Weights of a small encoder-decoder image transcriber.
Model: encoder arch preact_resnet, encoder activation mish, decoder layers 7, decoder norm layernorm.
Data: trained on analogue clock faces, 97500 training examples, 11.6 epochs.
Rows from block 4 of the image encoder, named by matrix and row number. Rows with one number belong to one channel. Each number is 50 + 15 x the weight over its row's rms, rounded and kept within 0 to 99. All counts start at 0. After the name is the row's rms in percent of the matrix's.
# convs0: first 3x3 conv (encoder.blocks.4.convs.0.weight, 128x128x3x3), inputs 55-65, a 3x3 kernel for each
# convs1: second 3x3 conv (encoder.blocks.4.convs.1.weight, 128x128x3x3, transposed), outputs 55-65, a 3x3 kernel for each
convs0.87 102:51 46 57 31 64 39 73 28 48 45 61 55 43 60 23 75 41 47 27 53 73 43 33 56 34 31 47 60 64 43 50 29 40 38 54 42 36 64 49 60 52 20 35 42 49 39 48 65 40 51 73 54 21 57 47 61 43 54 53 59 60 30 29 77 78 56 57 61 57 54 50 52 58 54 40 62 52 42 29 61 31 46 61 45 43 63 39 34 49 21 62 62 18 43 54 52 62 52 36
convs0.88 102:63 54 05 59 52 66 46 39 38 41 45 35 45 38 31 68 68 64 17 32 27 53 39 32 61 49 89 75 24 49 70 78 71 42 44 67 59 52 39 50 49 60 40 40 40 25 64 29 32 33 13 62 55 68 50 58 25 55 54 34 57 61 53 46 63 64 27 67 26 52 47 51 31 61 49 30 39 36 47 55 57 69 58 34 57 54 79 52 30 31 57 66 43 48 61 56 57 44 48
convs0.89 107:63 44 63 51 52 74 67 48 47 41 48 53 41 35 68 40 65 51 38 51 64 59 26 47 40 53 28 54 69 58 58 31 61 61 64 52 57 59 60 39 40 56 69 65 61 52 50 35 45 71 65 49 27 27 69 40 41 51 46 55 42 51 51 30 38 52 59 74 76 62 21 54 41 52 50 44 49 26 47 50 68 48 56 64 39 42 34 63 35 44 56 56 36 65 47 79 48 42 53
convs0.90 099:49 39 49 41 13 30 51 41 80 30 35 54 40 43 38 24 45 45 47 35 53 18 47 46 47 58 50 34 44 53 53 53 51 41 26 53 39 42 43 47 41 25 45 60 56 40 29 27 37 35 40 38 34 44 38 41 53 36 46 54 33 40 29 43 63 29 44 36 34 41 64 53 45 34 48 17 28 28 34 40 36 27 26 38 31 33 35 64 30 49 42 55 43 61 49 18 23 30 53
convs0.91 106:63 75 34 21 66 25 72 36 43 41 44 52 65 61 32 38 47 66 52 44 55 47 46 43 38 64 60 65 37 43 46 67 18 50 46 39 59 20 49 53 73 44 16 41 54 27 38 23 46 46 49 76 65 42 50 44 51 50 31 44 26 60 53 37 50 24 42 42 55 50 44 27 68 20 25 42 67 34 33 38 78 61 45 36 42 70 45 61 26 47 54 13 71 62 57 30 71 51 65
convs0.92 112:55 26 45 59 66 40 28 38 29 64 50 45 32 89 24 58 49 53 23 50 33 59 70 52 41 61 41 61 41 49 45 51 32 49 75 09 58 54 59 46 58 28 31 76 40 39 38 49 50 37 65 46 66 54 43 13 45 86 43 60 47 92 17 71 57 43 46 19 37 43 34 48 68 22 53 52 43 54 48 76 41 33 52 60 61 26 73 41 57 71 62 43 81 34 46 76 68 67 21
convs0.93 097:48 51 27 45 47 54 41 75 52 46 58 63 34 37 35 37 42 78 63 74 55 27 59 25 60 43 25 29 27 62 51 76 57 24 51 43 21 28 44 51 46 22 63 49 67 66 60 44 41 38 66 20 47 27 29 91 93 34 64 48 29 52 50 65 28 43 42 44 65 40 51 68 26 53 48 28 59 42 62 63 53 35 27 32 78 53 58 65 25 48 50 46 53 69 38 69 34 45 64
convs0.94 101:65 36 50 54 49 20 43 42 41 28 53 44 43 55 83 39 32 41 45 52 41 27 49 49 29 53 60 41 53 43 56 30 69 51 41 38 33 60 70 35 31 84 69 24 40 41 17 60 42 57 34 37 55 37 34 38 33 53 42 50 45 75 41 62 36 38 44 47 25 38 52 26 32 42 62 56 33 49 51 39 78 48 57 58 40 30 70 59 67 27 74 41 67 73 65 49 50 59 57
convs0.95 098:39 37 45 55 45 45 48 64 61 28 47 51 55 41 35 41 51 55 37 63 84 63 35 43 32 43 45 42 42 75 55 47 25 38 63 66 30 33 53 37 33 48 33 57 59 54 70 72 05 64 64 49 48 47 51 58 85 29 39 46 30 32 52 53 39 35 40 37 65 58 64 73 20 40 41 39 52 65 59 45 49 41 27 46 21 44 41 48 60 47 51 47 44 70 38 62 70 53 42
convs0.96 091:55 74 60 37 75 56 77 45 54 42 49 62 49 39 58 44 39 40 57 75 49 35 09 37 27 79 79 40 49 40 40 67 80 55 51 41 50 32 17 22 52 63 57 74 34 56 45 70 37 25 46 37 41 43 55 64 85 63 49 44 31 50 58 38 40 33 67 63 44 43 34 29 46 25 24 56 65 75 50 56 52 47 16 26 38 60 60 71 43 26 45 39 40 60 63 86 58 52 53
convs0.97 105:37 53 53 62 42 38 49 44 34 59 22 46 30 45 48 27 52 26 46 33 57 55 51 39 51 54 55 40 41 40 34 79 64 62 53 55 51 47 37 32 55 71 68 42 65 36 48 57 68 10 52 26 37 33 70 45 32 32 57 47 40 48 52 52 46 40 55 35 68 57 68 40 42 37 35 41 60 23 29 36 32 37 42 29 52 33 76 67 49 49 44 84 16 37 77 55 38 52 19
convs0.98 107:53 35 58 48 46 33 66 37 42 44 44 53 31 38 46 38 65 49 39 47 49 60 48 26 27 66 50 37 34 82 47 51 40 40 38 48 27 42 82 35 38 51 28 63 41 64 61 64 35 59 59 58 35 54 60 53 60 61 37 56 41 29 24 39 38 63 39 31 53 52 44 54 34 48 50 17 70 90 19 39 33 25 51 57 35 49 52 31 35 41 56 41 48 59 76 28 62 68 25
convs0.99 098:60 40 33 22 69 69 47 48 44 59 30 43 71 79 44 49 42 45 52 50 64 33 32 26 60 45 28 64 44 45 41 39 46 26 48 51 60 42 57 66 40 31 64 59 42 57 20 49 78 43 61 50 54 54 38 64 75 48 46 42 57 46 52 48 22 31 50 51 66 64 42 67 64 37 41 38 38 29 65 73 47 43 21 35 32 39 31 47 61 78 57 27 48 50 46 67 35 47 70
convs0.100 100:39 47 14 58 62 56 46 61 51 52 29 46 41 59 21 42 59 43 52 65 81 42 23 88 57 40 37 64 36 30 60 37 46 41 35 56 53 42 50 37 60 38 52 44 49 37 41 29 43 32 63 60 23 46 45 40 84 53 29 45 42 52 44 37 58 18 37 54 16 26 53 43 27 33 56 43 14 14 66 36 53 41 51 28 57 66 56 46 45 76 47 72 48 51 28 48 53 43 59
convs0.101 112:47 60 66 44 52 60 51 51 41 48 43 07 46 56 50 43 67 69 40 40 41 48 71 46 44 73 34 40 56 18 48 53 68 32 52 60 60 46 16 73 33 56 32 51 75 59 37 60 34 30 40 61 63 29 37 45 54 57 61 24 48 35 47 70 41 40 57 38 42 74 29 31 46 74 54 41 34 29 38 49 40 52 43 35 65 48 45 50 26 58 36 51 42 62 53 84 20 53 53
convs0.102 099:51 35 83 86 42 56 52 50 69 28 65 80 48 52 43 43 38 43 40 58 42 26 39 35 47 48 49 33 50 47 48 38 60 57 76 48 28 40 28 64 55 71 32 45 54 62 78 37 37 46 36 42 34 42 48 49 61 56 44 49 32 56 46 62 61 56 45 44 70 51 22 15 43 52 39 39 38 52 42 43 64 34 20 49 54 53 74 26 53 65 25 53 64 43 39 71 56 52 30
convs0.103 084:47 30 50 40 43 44 52 50 36 29 49 17 51 69 47 37 49 40 44 42 35 68 63 62 45 50 56 40 61 33 39 51 50 39 32 72 28 73 56 44 68 68 46 69 66 59 45 56 36 76 32 42 30 41 33 63 55 45 62 49 68 54 51 51 56 58 31 56 54 55 55 45 28 50 39 56 30 41 73 57 56 47 65 59 51 41 48 61 66 46 47 51 51 61 37 46 70 53 47
convs0.104 108:58 43 60 38 45 62 55 60 50 53 47 66 50 32 81 52 60 45 33 47 79 57 49 67 37 36 42 28 15 71 18 72 86 51 36 37 51 62 72 33 59 69 58 54 36 49 79 24 20 58 60 45 48 32 58 42 57 12 69 50 51 35 23 69 70 27 50 35 31 55 61 66 56 56 47 22 33 57 58 34 42 48 42 43 41 40 42 28 63 63 47 21 44 46 48 60 86 64 53
convs0.105 093:47 33 47 68 40 54 23 70 37 66 29 58 56 54 25 42 36 40 57 58 72 27 61 61 21 58 32 58 34 63 49 37 45 29 46 20 29 63 68 58 50 60 34 33 55 18 51 48 65 50 54 38 42 79 61 41 50 36 49 56 61 35 45 40 44 56 42 59 51 45 33 64 29 51 60 48 26 69 52 38 38 32 55 56 40 30 47 43 31 47 31 63 42 48 56 64 43 57 69
convs0.106 094:65 42 48 36 46 38 85 69 55 42 36 65 48 36 55 37 42 83 30 54 54 22 75 73 48 46 67 75 22 51 38 33 41 46 23 46 31 33 65 56 33 45 62 28 63 54 62 46 57 47 54 37 60 40 51 69 65 49 83 51 59 39 67 57 59 32 42 50 46 49 47 55 61 15 90 45 51 71 36 46 59 62 57 34 72 51 19 57 39 12 55 85 44 51 49 33 38 40 55
convs0.107 103:48 25 44 61 60 44 23 61 68 70 67 31 64 16 36 59 52 36 55 32 47 45 70 41 39 57 35 28 31 54 45 36 53 51 42 60 55 64 61 38 40 25 62 51 44 57 62 47 62 29 34 24 36 37 57 39 37 38 47 66 42 51 72 61 66 67 26 41 17 53 46 42 59 95 47 45 37 40 48 32 44 55 68 54 33 41 33 56 45 59 50 40 48 50 58 64 64 49 76
convs0.108 095:56 40 25 36 49 54 62 47 38 40 38 68 40 43 47 60 56 30 71 50 63 38 34 52 62 51 36 51 44 40 22 30 66 41 58 34 60 44 45 55 38 41 58 55 37 60 43 22 61 34 36 61 36 64 32 57 52 38 55 37 48 41 47 47 43 70 36 41 35 33 38 57 36 36 47 63 31 65 39 65 43 49 33 43 50 47 38 41 25 46 45 50 34 51 47 44 27 47 55
convs0.109 105:35 46 49 62 56 71 47 33 64 57 57 57 20 77 52 22 47 47 37 58 26 41 74 54 43 40 28 50 61 53 33 74 53 56 57 36 58 59 56 48 51 29 39 45 35 36 41 25 59 50 44 25 73 25 73 40 25 50 45 55 62 63 25 33 40 61 58 30 50 52 34 54 50 73 36 55 41 24 39 66 40 76 39 76 53 37 63 39 30 48 46 58 38 28 68 68 74 55 49
convs0.110 087:37 34 49 48 65 46 64 54 56 38 52 46 64 59 43 57 37 60 38 48 57 51 58 50 40 49 51 65 45 47 52 61 47 47 52 45 76 42 51 60 68 58 68 54 65 64 46 49 43 49 35 51 50 36 60 56 80 69 37 57 52 70 63 40 53 54 54 43 39 49 47 63 63 58 43 43 49 52 59 43 50 58 56 73 62 61 66 53 54 57 63 49 62 40 62 49 46 59 78
convs0.111 093:67 47 32 22 62 45 60 10 40 59 43 53 71 41 36 16 48 46 56 34 28 69 40 35 54 42 40 58 35 63 62 50 54 52 46 30 73 36 31 70 63 71 36 25 57 58 62 31 31 20 34 89 43 47 61 40 65 82 43 41 54 47 70 56 67 45 15 43 71 49 53 37 42 42 29 41 58 43 38 36 53 56 29 28 43 60 49 68 48 48 42 33 43 70 43 45 86 46 37
convs0.112 098:54 67 68 64 48 33 33 43 59 34 64 42 48 41 11 52 17 45 23 24 27 46 35 60 42 66 47 35 56 62 55 21 33 44 34 64 40 65 56 53 59 39 51 37 51 40 42 47 24 30 51 37 52 42 53 44 55 41 65 39 34 34 27 46 60 60 65 67 69 33 45 30 31 37 51 25 50 39 75 41 52 43 43 39 48 34 37 67 55 23 64 71 69 41 50 62 58 52 51
convs0.113 090:39 45 71 53 55 53 40 61 41 65 32 65 57 33 57 72 51 51 78 53 31 61 42 42 56 51 56 30 55 36 62 44 48 65 32 50 50 33 41 66 50 56 73 41 40 60 76 63 24 43 74 41 44 41 58 46 34 70 37 43 83 38 68 41 41 41 57 58 84 47 74 46 41 51 36 50 36 56 34 58 42 41 40 32 54 55 52 41 53 57 54 49 54 54 49 59 70 49 32
convs0.114 099:39 30 54 38 33 79 33 49 67 68 45 50 37 52 52 58 52 58 35 42 45 35 73 53 39 60 38 46 29 59 59 28 65 30 19 78 62 45 64 49 42 53 36 52 39 23 44 44 57 64 31 36 74 22 34 53 26 62 36 63 39 34 55 38 32 60 42 34 56 53 41 28 48 47 28 73 47 81 27 51 47 71 68 34 74 50 38 40 37 24 70 42 45 62 40 31 23 68 47
convs0.115 107:45 53 72 50 42 42 15 50 55 26 51 49 35 76 28 26 50 58 36 64 40 51 56 42 44 48 28 58 37 38 67 79 51 44 29 33 55 72 31 46 90 33 33 27 32 41 39 33 44 57 34 55 66 55 40 08 47 53 72 38 39 52 38 49 66 45 37 50 70 60 44 47 36 40 28 42 34 63 31 63 56 63 61 53 38 58 54 42 31 49 50 50 33 54 55 44 50 25 51
convs0.116 107:51 35 43 41 51 43 40 49 73 62 33 56 30 38 59 20 40 40 27 49 56 23 71 44 47 33 45 56 45 42 33 51 39 53 48 56 55 63 62 58 30 46 55 34 35 49 44 54 36 39 47 44 44 32 25 77 34 43 36 62 42 55 44 69 56 38 57 29 45 40 52 48 70 54 39 53 36 61 43 58 52 38 56 37 54 37 51 54 49 36 45 38 57 52 52 49 52 48 33
convs0.117 106:29 63 40 38 70 58 79 47 46 40 52 39 38 62 44 47 84 37 45 62 39 60 48 27 39 48 41 32 59 59 36 54 38 49 54 34 24 48 54 42 26 43 38 47 41 63 37 32 74 61 46 56 57 24 52 68 46 37 14 71 59 74 65 36 26 50 36 48 41 39 28 43 44 43 20 42 59 30 32 52 46 49 39 55 55 29 50 72 46 50 46 29 53 29 76 59 37 59 43
convs0.118 099:50 61 36 50 40 53 40 56 45 46 22 28 87 54 29 66 63 46 35 38 52 43 50 48 34 30 53 47 49 25 56 56 48 54 61 36 56 66 43 55 57 49 67 50 53 43 46 50 59 27 70 48 51 67 43 45 32 69 51 54 69 45 86 49 59 45 45 71 60 48 47 48 65 27 39 73 53 34 50 44 12 81 61 37 66 76 60 55 66 73 73 36 88 61 52 85 49 47 62
convs0.119 115:72 38 53 66 40 61 56 42 80 73 42 67 71 27 72 37 34 57 60 23 65 33 61 58 32 80 32 43 56 52 34 38 63 51 39 68 23 48 53 27 54 73 58 25 62 47 58 32 62 46 38 44 65 52 57 27 54 28 45 53 41 35 60 32 72 40 40 75 35 92 26 47 19 70 42 72 41 60 39 48 47 33 55 37 52 63 36 47 51 46 77 43 46 23 47 47 51 53 54
convs0.120 103:17 54 69 55 67 35 30 55 60 49 57 23 35 38 63 68 57 58 47 51 49 37 33 55 55 57 45 54 22 59 77 72 42 37 48 38 46 36 47 59 66 46 58 66 43 27 65 61 44 33 57 49 41 39 54 73 31 47 37 60 55 47 63 53 72 48 87 40 24 45 43 41 36 60 64 43 45 27 52 49 60 49 43 45 41 65 36 34 48 34 51 52 66 54 92 41 37 43 38
convs0.121 098:35 61 28 47 55 59 67 44 39 70 45 34 45 35 63 40 52 54 35 48 49 53 41 26 57 32 24 61 18 59 53 45 69 76 44 49 55 41 61 46 49 47 37 39 61 17 38 62 45 60 51 33 56 44 55 20 62 44 58 69 28 53 28 39 50 35 48 39 37 17 42 61 53 16 51 58 53 53 55 41 36 46 69 42 35 28 34 23 63 47 50 21 67 20 40 82 57 31 73
convs1.87 104:48 65 58 40 39 55 58 44 60 74 35 45 66 53 56 19 51 30 49 72 42 18 51 38 46 47 50 59 60 67 69 49 46 21 48 55 39 79 74 33 46 40 67 43 52 59 87 50 43 38 34 47 43 48 74 35 46 46 55 41 46 41 47 13 83 66 45 65 35 56 46 64 43 63 49 57 47 31 44 55 62 40 66 59 44 67 54 67 38 51 71 51 00 52 58 49 58 33 31
convs1.88 101:73 46 48 24 56 17 52 83 60 72 66 33 80 53 55 43 51 58 48 41 76 75 36 57 65 56 43 47 38 50 49 55 65 60 46 58 61 54 44 53 46 66 80 19 72 56 44 39 67 61 65 51 52 44 82 48 44 70 57 50 56 33 34 57 58 59 63 64 46 64 46 60 51 38 67 33 57 85 66 31 50 37 15 36 56 64 14 60 64 34 75 48 40 36 73 69 28 53 56
convs1.89 102:72 73 59 47 30 53 39 40 64 58 71 56 76 59 47 78 40 72 55 42 31 65 39 59 60 48 70 50 48 33 36 17 36 51 49 66 22 48 35 66 75 47 38 66 47 48 63 56 40 55 58 36 47 79 29 25 43 57 49 42 46 51 49 53 36 83 73 50 50 43 52 52 48 60 73 45 55 85 39 38 60 40 26 50 60 62 51 55 66 52 47 23 70 28 44 60 59 39 34
convs1.90 116:61 40 54 68 42 58 67 46 50 71 70 67 63 51 41 71 49 64 58 29 42 55 59 81 49 51 56 59 60 29 29 49 37 63 57 71 31 31 16 47 31 57 65 67 40 40 42 42 40 46 47 65 35 44 62 40 90 57 39 66 56 61 60 33 37 50 49 48 47 46 65 43 45 32 40 48 64 51 48 74 63 42 67 48 78 22 73 47 38 56 72 44 78 66 61 66 32 40 60
convs1.91 102:50 45 25 50 53 47 54 75 49 49 52 53 40 68 38 35 67 57 64 34 57 55 38 34 69 59 32 37 34 38 42 41 29 72 44 33 49 39 57 44 16 53 58 55 47 20 32 14 64 27 30 55 48 45 40 26 43 66 53 50 54 43 49 69 34 65 51 26 45 70 42 67 45 57 77 47 27 74 56 38 36 41 51 57 16 17 52 43 54 31 61 79 14 39 79 33 43 61 49
convs1.92 110:28 60 56 62 33 47 37 56 58 49 40 21 62 30 38 28 53 48 74 28 35 52 50 60 37 71 67 52 54 45 61 89 68 68 59 42 46 50 29 43 85 56 36 48 67 42 75 64 33 56 62 43 35 58 45 40 76 45 41 64 59 72 49 46 34 13 48 41 48 65 72 66 52 35 61 53 23 89 29 31 59 39 71 52 55 65 32 54 74 51 55 40 40 36 47 29 43 39 56
convs1.93 104:46 43 40 52 48 40 53 46 55 40 66 51 65 68 58 45 62 33 50 61 38 52 41 27 53 60 61 48 36 68 44 51 41 49 28 37 29 55 53 55 71 58 47 47 54 68 33 58 62 51 45 68 22 71 57 17 38 54 42 43 48 18 64 63 46 44 62 48 55 35 46 46 55 74 42 48 44 32 55 38 66 36 54 47 40 41 42 47 51 59 44 39 47 37 38 68 42 33 24
convs1.94 103:23 37 51 76 56 44 56 56 49 57 54 34 42 54 69 58 51 82 77 57 68 52 63 53 65 58 55 49 27 19 47 70 44 47 33 88 45 39 45 25 49 52 76 28 34 48 40 44 57 40 62 27 53 54 60 52 53 77 56 72 82 45 55 58 66 50 42 30 46 47 61 21 38 38 73 51 56 56 72 49 57 48 48 58 37 33 41 51 40 62 58 34 65 47 58 27 18 38 45
convs1.95 101:71 38 96 46 38 64 61 41 33 53 45 48 45 63 56 67 33 49 58 28 59 35 66 75 47 65 39 76 30 43 47 80 58 62 55 48 58 61 59 26 50 35 77 74 44 44 36 54 65 63 23 71 64 65 33 25 54 63 55 42 53 31 62 47 56 76 44 56 37 46 46 85 39 58 42 53 50 56 11 66 84 38 11 30 40 50 42 71 56 65 57 33 53 31 58 33 51 50 31
convs1.96 099:73 50 19 49 48 62 46 32 60 67 45 48 61 70 60 64 44 67 44 30 37 30 65 42 60 56 67 59 57 80 18 38 47 57 35 42 70 33 60 64 48 35 45 40 49 41 66 83 54 78 69 45 57 74 33 30 45 75 46 57 24 35 62 57 44 67 54 52 50 44 50 76 51 62 60 41 41 76 63 47 32 53 46 75 70 69 40 46 65 53 22 46 36 13 58 59 30 43 49
convs1.97 100:42 52 56 56 48 56 56 48 57 47 27 54 75 56 64 59 36 56 28 72 09 21 66 32 54 68 42 57 24 42 51 54 52 39 39 26 04 22 19 51 70 41 44 48 52 20 44 34 61 41 38 95 39 40 29 65 55 39 58 69 52 70 40 36 46 62 47 47 44 31 41 20 76 44 58 54 76 48 49 52 36 28 38 52 45 59 34 45 29 75 62 45 45 65 53 56 63 49 42
convs1.98 105:46 84 53 52 49 47 41 51 68 62 47 56 50 61 69 43 63 80 53 53 54 58 74 54 61 64 78 68 68 57 78 75 60 44 46 29 17 35 28 47 43 42 36 66 79 73 50 52 52 70 56 04 77 50 70 58 48 61 55 26 46 54 44 39 45 31 80 65 45 60 56 52 42 44 53 78 56 53 33 48 34 60 42 32 61 07 68 51 47 47 38 43 60 42 50 55 44 49 42
convs1.99 105:55 48 53 33 49 62 56 64 51 25 69 65 30 50 54 53 82 16 11 58 38 54 77 55 44 46 63 48 22 51 41 50 51 35 59 54 86 21 32 38 50 31 77 24 36 39 62 62 55 50 43 41 38 33 36 38 25 59 47 48 25 57 58 63 53 67 33 70 50 39 45 35 49 43 50 48 77 51 56 36 53 62 34 35 55 24 46 65 49 54 47 50 74 61 28 92 34 53 19
convs1.100 104:51 51 54 45 54 57 62 54 58 61 57 46 55 25 48 46 35 62 72 77 31 61 31 84 26 24 48 63 53 67 36 25 41 40 54 37 64 71 48 43 35 32 75 27 55 53 34 28 30 46 40 31 36 59 00 23 50 63 48 48 37 40 57 47 61 33 39 74 53 40 40 68 84 39 46 72 38 63 67 64 54 99 71 45 27 79 82 11 41 53 44 56 39 65 57 68 38 62 60
convs1.101 108:61 36 43 26 47 67 50 35 63 53 70 31 74 34 47 41 28 60 53 62 40 37 65 22 47 54 68 45 23 41 66 75 72 62 29 64 00 34 66 62 50 36 51 43 39 18 43 86 31 44 50 61 82 43 68 65 59 47 55 62 49 48 62 43 49 57 30 48 30 49 72 38 39 34 52 48 54 91 62 74 55 53 43 61 67 45 39 52 61 52 46 33 42 41 39 41 53 39 51
convs1.102 103:56 48 42 54 64 73 46 54 47 76 57 37 49 57 52 27 71 36 36 67 44 43 45 63 70 71 36 46 60 40 59 58 24 43 42 53 61 87 65 39 42 68 39 56 22 36 55 60 78 53 48 62 46 56 71 43 39 42 49 41 53 30 54 53 53 60 44 44 78 71 53 34 38 55 79 49 29 81 62 71 42 25 60 40 54 51 47 76 60 55 47 45 38 19 45 59 74 15 68
convs1.103 088:90 44 35 39 60 36 59 61 56 44 35 70 71 48 41 84 57 65 34 33 52 58 53 23 64 68 69 46 48 61 55 53 46 39 68 77 34 59 17 53 64 52 46 42 57 68 36 49 58 40 65 39 43 54 34 49 27 53 46 72 57 59 77 31 62 37 35 48 38 60 57 40 47 56 43 42 64 64 53 49 49 49 47 43 50 56 54 52 67 79 55 34 61 51 51 37 59 50 93
convs1.104 106:42 44 61 70 55 32 53 65 52 48 32 46 56 49 56 25 57 51 53 47 68 32 62 49 75 82 51 63 32 68 65 85 29 77 47 66 53 63 61 60 51 36 39 42 52 67 55 27 46 36 54 51 30 37 76 59 52 37 59 57 59 47 53 45 38 72 32 47 25 56 37 17 33 60 67 44 60 59 40 67 37 38 65 67 79 53 27 71 40 31 27 40 50 66 55 35 19 47 46
convs1.105 101:52 61 57 62 62 58 62 64 61 33 42 29 54 59 32 77 58 51 43 53 47 57 56 51 53 56 60 45 84 34 60 45 75 20 50 40 31 52 62 40 46 64 31 44 46 35 38 50 80 52 51 40 60 55 54 50 67 47 61 43 31 45 52 57 40 31 47 36 43 75 58 32 50 66 45 16 53 75 38 54 46 21 49 52 43 54 66 38 57 48 73 40 63 32 36 60 22 41 75
convs1.106 100:60 78 67 50 45 52 58 46 54 37 42 50 60 37 48 45 47 39 55 68 43 66 42 66 70 53 53 52 59 35 71 33 60 44 50 50 67 51 86 56 39 41 50 56 47 71 52 57 61 55 39 55 59 81 69 61 03 48 16 19 55 39 34 41 33 25 44 46 64 61 48 63 37 49 58 29 40 38 60 59 40 61 68 67 24 55 46 57 52 65 24 55 54 66 50 43 60 68 31
convs1.107 105:48 53 69 46 58 51 43 38 61 51 40 60 42 58 58 67 40 57 42 58 45 60 18 70 53 30 83 68 40 47 39 30 58 45 30 35 33 52 54 76 61 45 51 32 52 66 41 66 39 51 73 30 72 45 49 62 64 40 21 71 42 39 53 39 49 68 66 55 86 29 53 60 60 27 50 31 45 53 47 49 37 71 74 39 50 58 37 38 37 52 40 55 71 23 63 46 15 67 66
convs1.108 097:38 53 39 39 54 17 72 74 64 34 60 60 45 48 55 25 77 56 27 52 29 64 56 44 36 56 71 47 69 45 42 49 54 51 83 59 38 45 19 46 46 54 59 48 28 34 36 42 44 62 35 66 40 60 38 73 54 53 75 68 49 62 67 59 29 33 55 51 40 33 30 73 61 35 38 34 84 46 52 70 55 59 32 82 34 45 32 45 63 49 66 42 65 72 58 76 48 50 51
convs1.109 104:57 76 57 52 36 26 43 73 36 57 66 49 64 45 45 66 65 35 43 64 92 43 78 73 52 28 76 38 61 44 46 50 60 52 79 47 34 47 44 16 36 37 27 75 48 53 53 23 45 57 45 50 43 68 75 58 71 30 62 53 56 62 71 29 40 73 46 53 47 44 86 56 76 31 42 41 48 65 71 59 54 50 57 29 49 49 29 36 61 43 53 55 61 52 35 31 64 49 68
convs1.110 082:65 62 49 51 47 33 38 41 48 60 83 46 72 55 22 57 61 34 95 25 83 66 58 52 65 63 48 71 55 60 48 38 57 49 51 55 77 34 46 32 63 28 26 60 52 72 50 56 54 54 65 43 35 25 58 64 52 59 62 44 40 61 85 63 44 25 54 65 30 50 54 44 63 31 58 66 37 51 25 67 33 74 55 43 46 60 61 37 63 35 43 56 93 53 55 60 54 71 70
convs1.111 097:72 54 51 59 36 56 48 68 45 50 69 52 73 46 60 45 55 45 47 49 45 55 41 59 81 33 43 31 46 25 58 34 47 48 38 58 51 39 51 46 32 73 53 79 38 44 36 52 63 25 56 69 53 71 63 41 39 63 61 30 44 62 49 58 49 59 34 52 37 64 44 45 61 31 48 60 43 92 65 63 54 59 21 45 59 46 50 61 84 41 49 47 46 60 62 67 40 70 74
convs1.112 102:60 57 40 30 61 33 69 64 57 54 45 51 39 40 48 44 68 38 77 39 53 46 51 28 67 54 20 69 40 48 43 54 37 66 54 40 34 49 18 60 51 37 61 26 38 40 53 24 56 50 27 54 36 75 48 51 72 82 56 51 53 35 68 39 52 39 61 65 36 53 35 67 47 66 24 63 48 51 37 39 55 34 39 61 54 62 49 47 40 38 46 44 74 38 52 69 32 50 90
convs1.113 099:39 73 57 44 37 77 55 29 61 36 52 32 30 58 47 67 33 66 34 40 51 31 64 65 49 58 67 24 52 39 40 50 57 70 59 70 56 17 74 33 32 65 60 49 55 35 78 59 33 57 64 49 70 48 52 39 57 51 50 50 56 40 54 61 10 67 33 41 69 36 54 70 69 56 52 60 56 49 62 50 42 44 43 46 41 47 74 51 85 81 38 29 46 34 59 38 51 57 37
convs1.114 106:44 66 67 57 49 51 57 67 41 35 74 19 61 51 50 53 46 34 41 43 62 78 74 52 53 64 38 39 67 66 40 56 43 42 53 65 55 52 64 29 50 52 50 30 52 68 50 66 52 31 63 45 76 53 65 53 36 45 44 59 39 62 66 88 20 59 61 42 43 41 63 46 45 53 38 26 67 13 67 81 61 55 59 54 32 75 24 73 54 66 32 42 53 48 59 78 28 43 67
convs1.115 107:39 62 59 30 60 30 59 56 47 47 50 52 32 59 47 68 44 46 61 68 57 46 62 85 46 43 69 49 51 36 26 48 49 55 55 82 65 51 37 20 62 51 57 55 53 46 37 70 64 44 52 36 72 61 48 44 50 47 52 70 52 72 67 63 31 29 46 48 44 45 71 91 48 66 47 41 41 52 63 74 76 48 40 45 37 76 81 41 69 51 92 43 18 32 62 59 22 50 69
convs1.116 106:67 53 72 44 64 29 70 54 41 28 60 62 43 49 58 33 46 46 49 82 61 66 82 37 40 48 27 31 68 36 59 89 55 54 47 32 29 18 50 48 65 81 64 48 37 51 72 54 46 36 46 74 67 40 69 70 58 28 55 44 77 85 49 30 55 37 58 42 28 47 68 29 37 35 48 34 63 52 60 48 69 60 60 38 58 51 62 37 59 61 71 57 48 56 67 45 47 48 79
convs1.117 105:39 71 39 51 40 66 33 65 52 59 16 66 50 36 28 39 51 95 26 55 42 49 67 45 32 35 40 68 50 71 49 66 51 50 33 55 40 25 73 47 52 12 63 58 55 48 59 34 41 41 40 77 20 16 59 47 51 43 63 25 64 52 46 42 58 33 49 35 56 53 50 54 70 17 62 68 51 52 66 33 31 23 64 26 43 42 58 49 45 58 49 48 61 25 23 82 61 92 72
convs1.118 101:73 55 32 31 47 50 29 63 54 43 61 52 51 66 41 66 67 44 55 61 66 49 74 54 71 74 90 59 42 51 52 76 80 43 64 54 25 52 47 44 50 63 78 30 39 40 52 61 49 64 51 56 72 51 35 58 32 62 26 37 45 61 25 53 79 50 61 60 66 73 87 59 69 38 89 44 56 92 76 29 65 55 56 29 57 70 57 49 48 62 82 56 00 71 56 63 59 48 36
convs1.119 104:17 46 55 57 51 60 66 59 49 33 30 28 30 31 39 29 43 72 52 64 47 49 60 48 46 60 55 73 70 61 80 55 29 52 59 61 50 40 67 72 56 55 40 51 33 44 64 57 39 55 40 24 54 56 52 63 42 63 51 52 65 45 82 56 57 21 48 45 41 50 70 23 43 31 60 40 44 54 45 55 54 69 40 33 94 42 65 39 58 22 40 41 41 70 46 61 49 62 53
convs1.120 102:66 48 58 85 36 27 61 45 57 67 51 32 66 47 60 60 21 56 53 28 40 81 57 55 55 33 60 42 37 61 53 60 37 32 99 74 55 32 34 52 47 53 59 55 68 57 59 51 40 86 27 56 54 28 43 37 43 64 57 45 44 31 43 41 44 62 49 58 57 65 49 36 45 45 71 47 49 33 57 33 47 18 42 57 38 78 50 46 91 71 47 80 46 46 69 44 26 67 33
convs1.121 101:60 58 16 41 61 67 71 66 24 36 70 55 41 40 56 74 57 34 50 19 66 74 64 35 54 26 51 38 53 70 47 55 15 51 77 27 31 43 49 50 56 48 18 81 06 79 33 36 30 53 63 50 19 58 50 56 71 37 60 27 34 68 45 37 62 38 45 55 26 71 16 44 70 60 25 35 57 38 38 74 28 44 23 65 49 29 64 40 30 52 58 50 53 57 48 81 39 46 67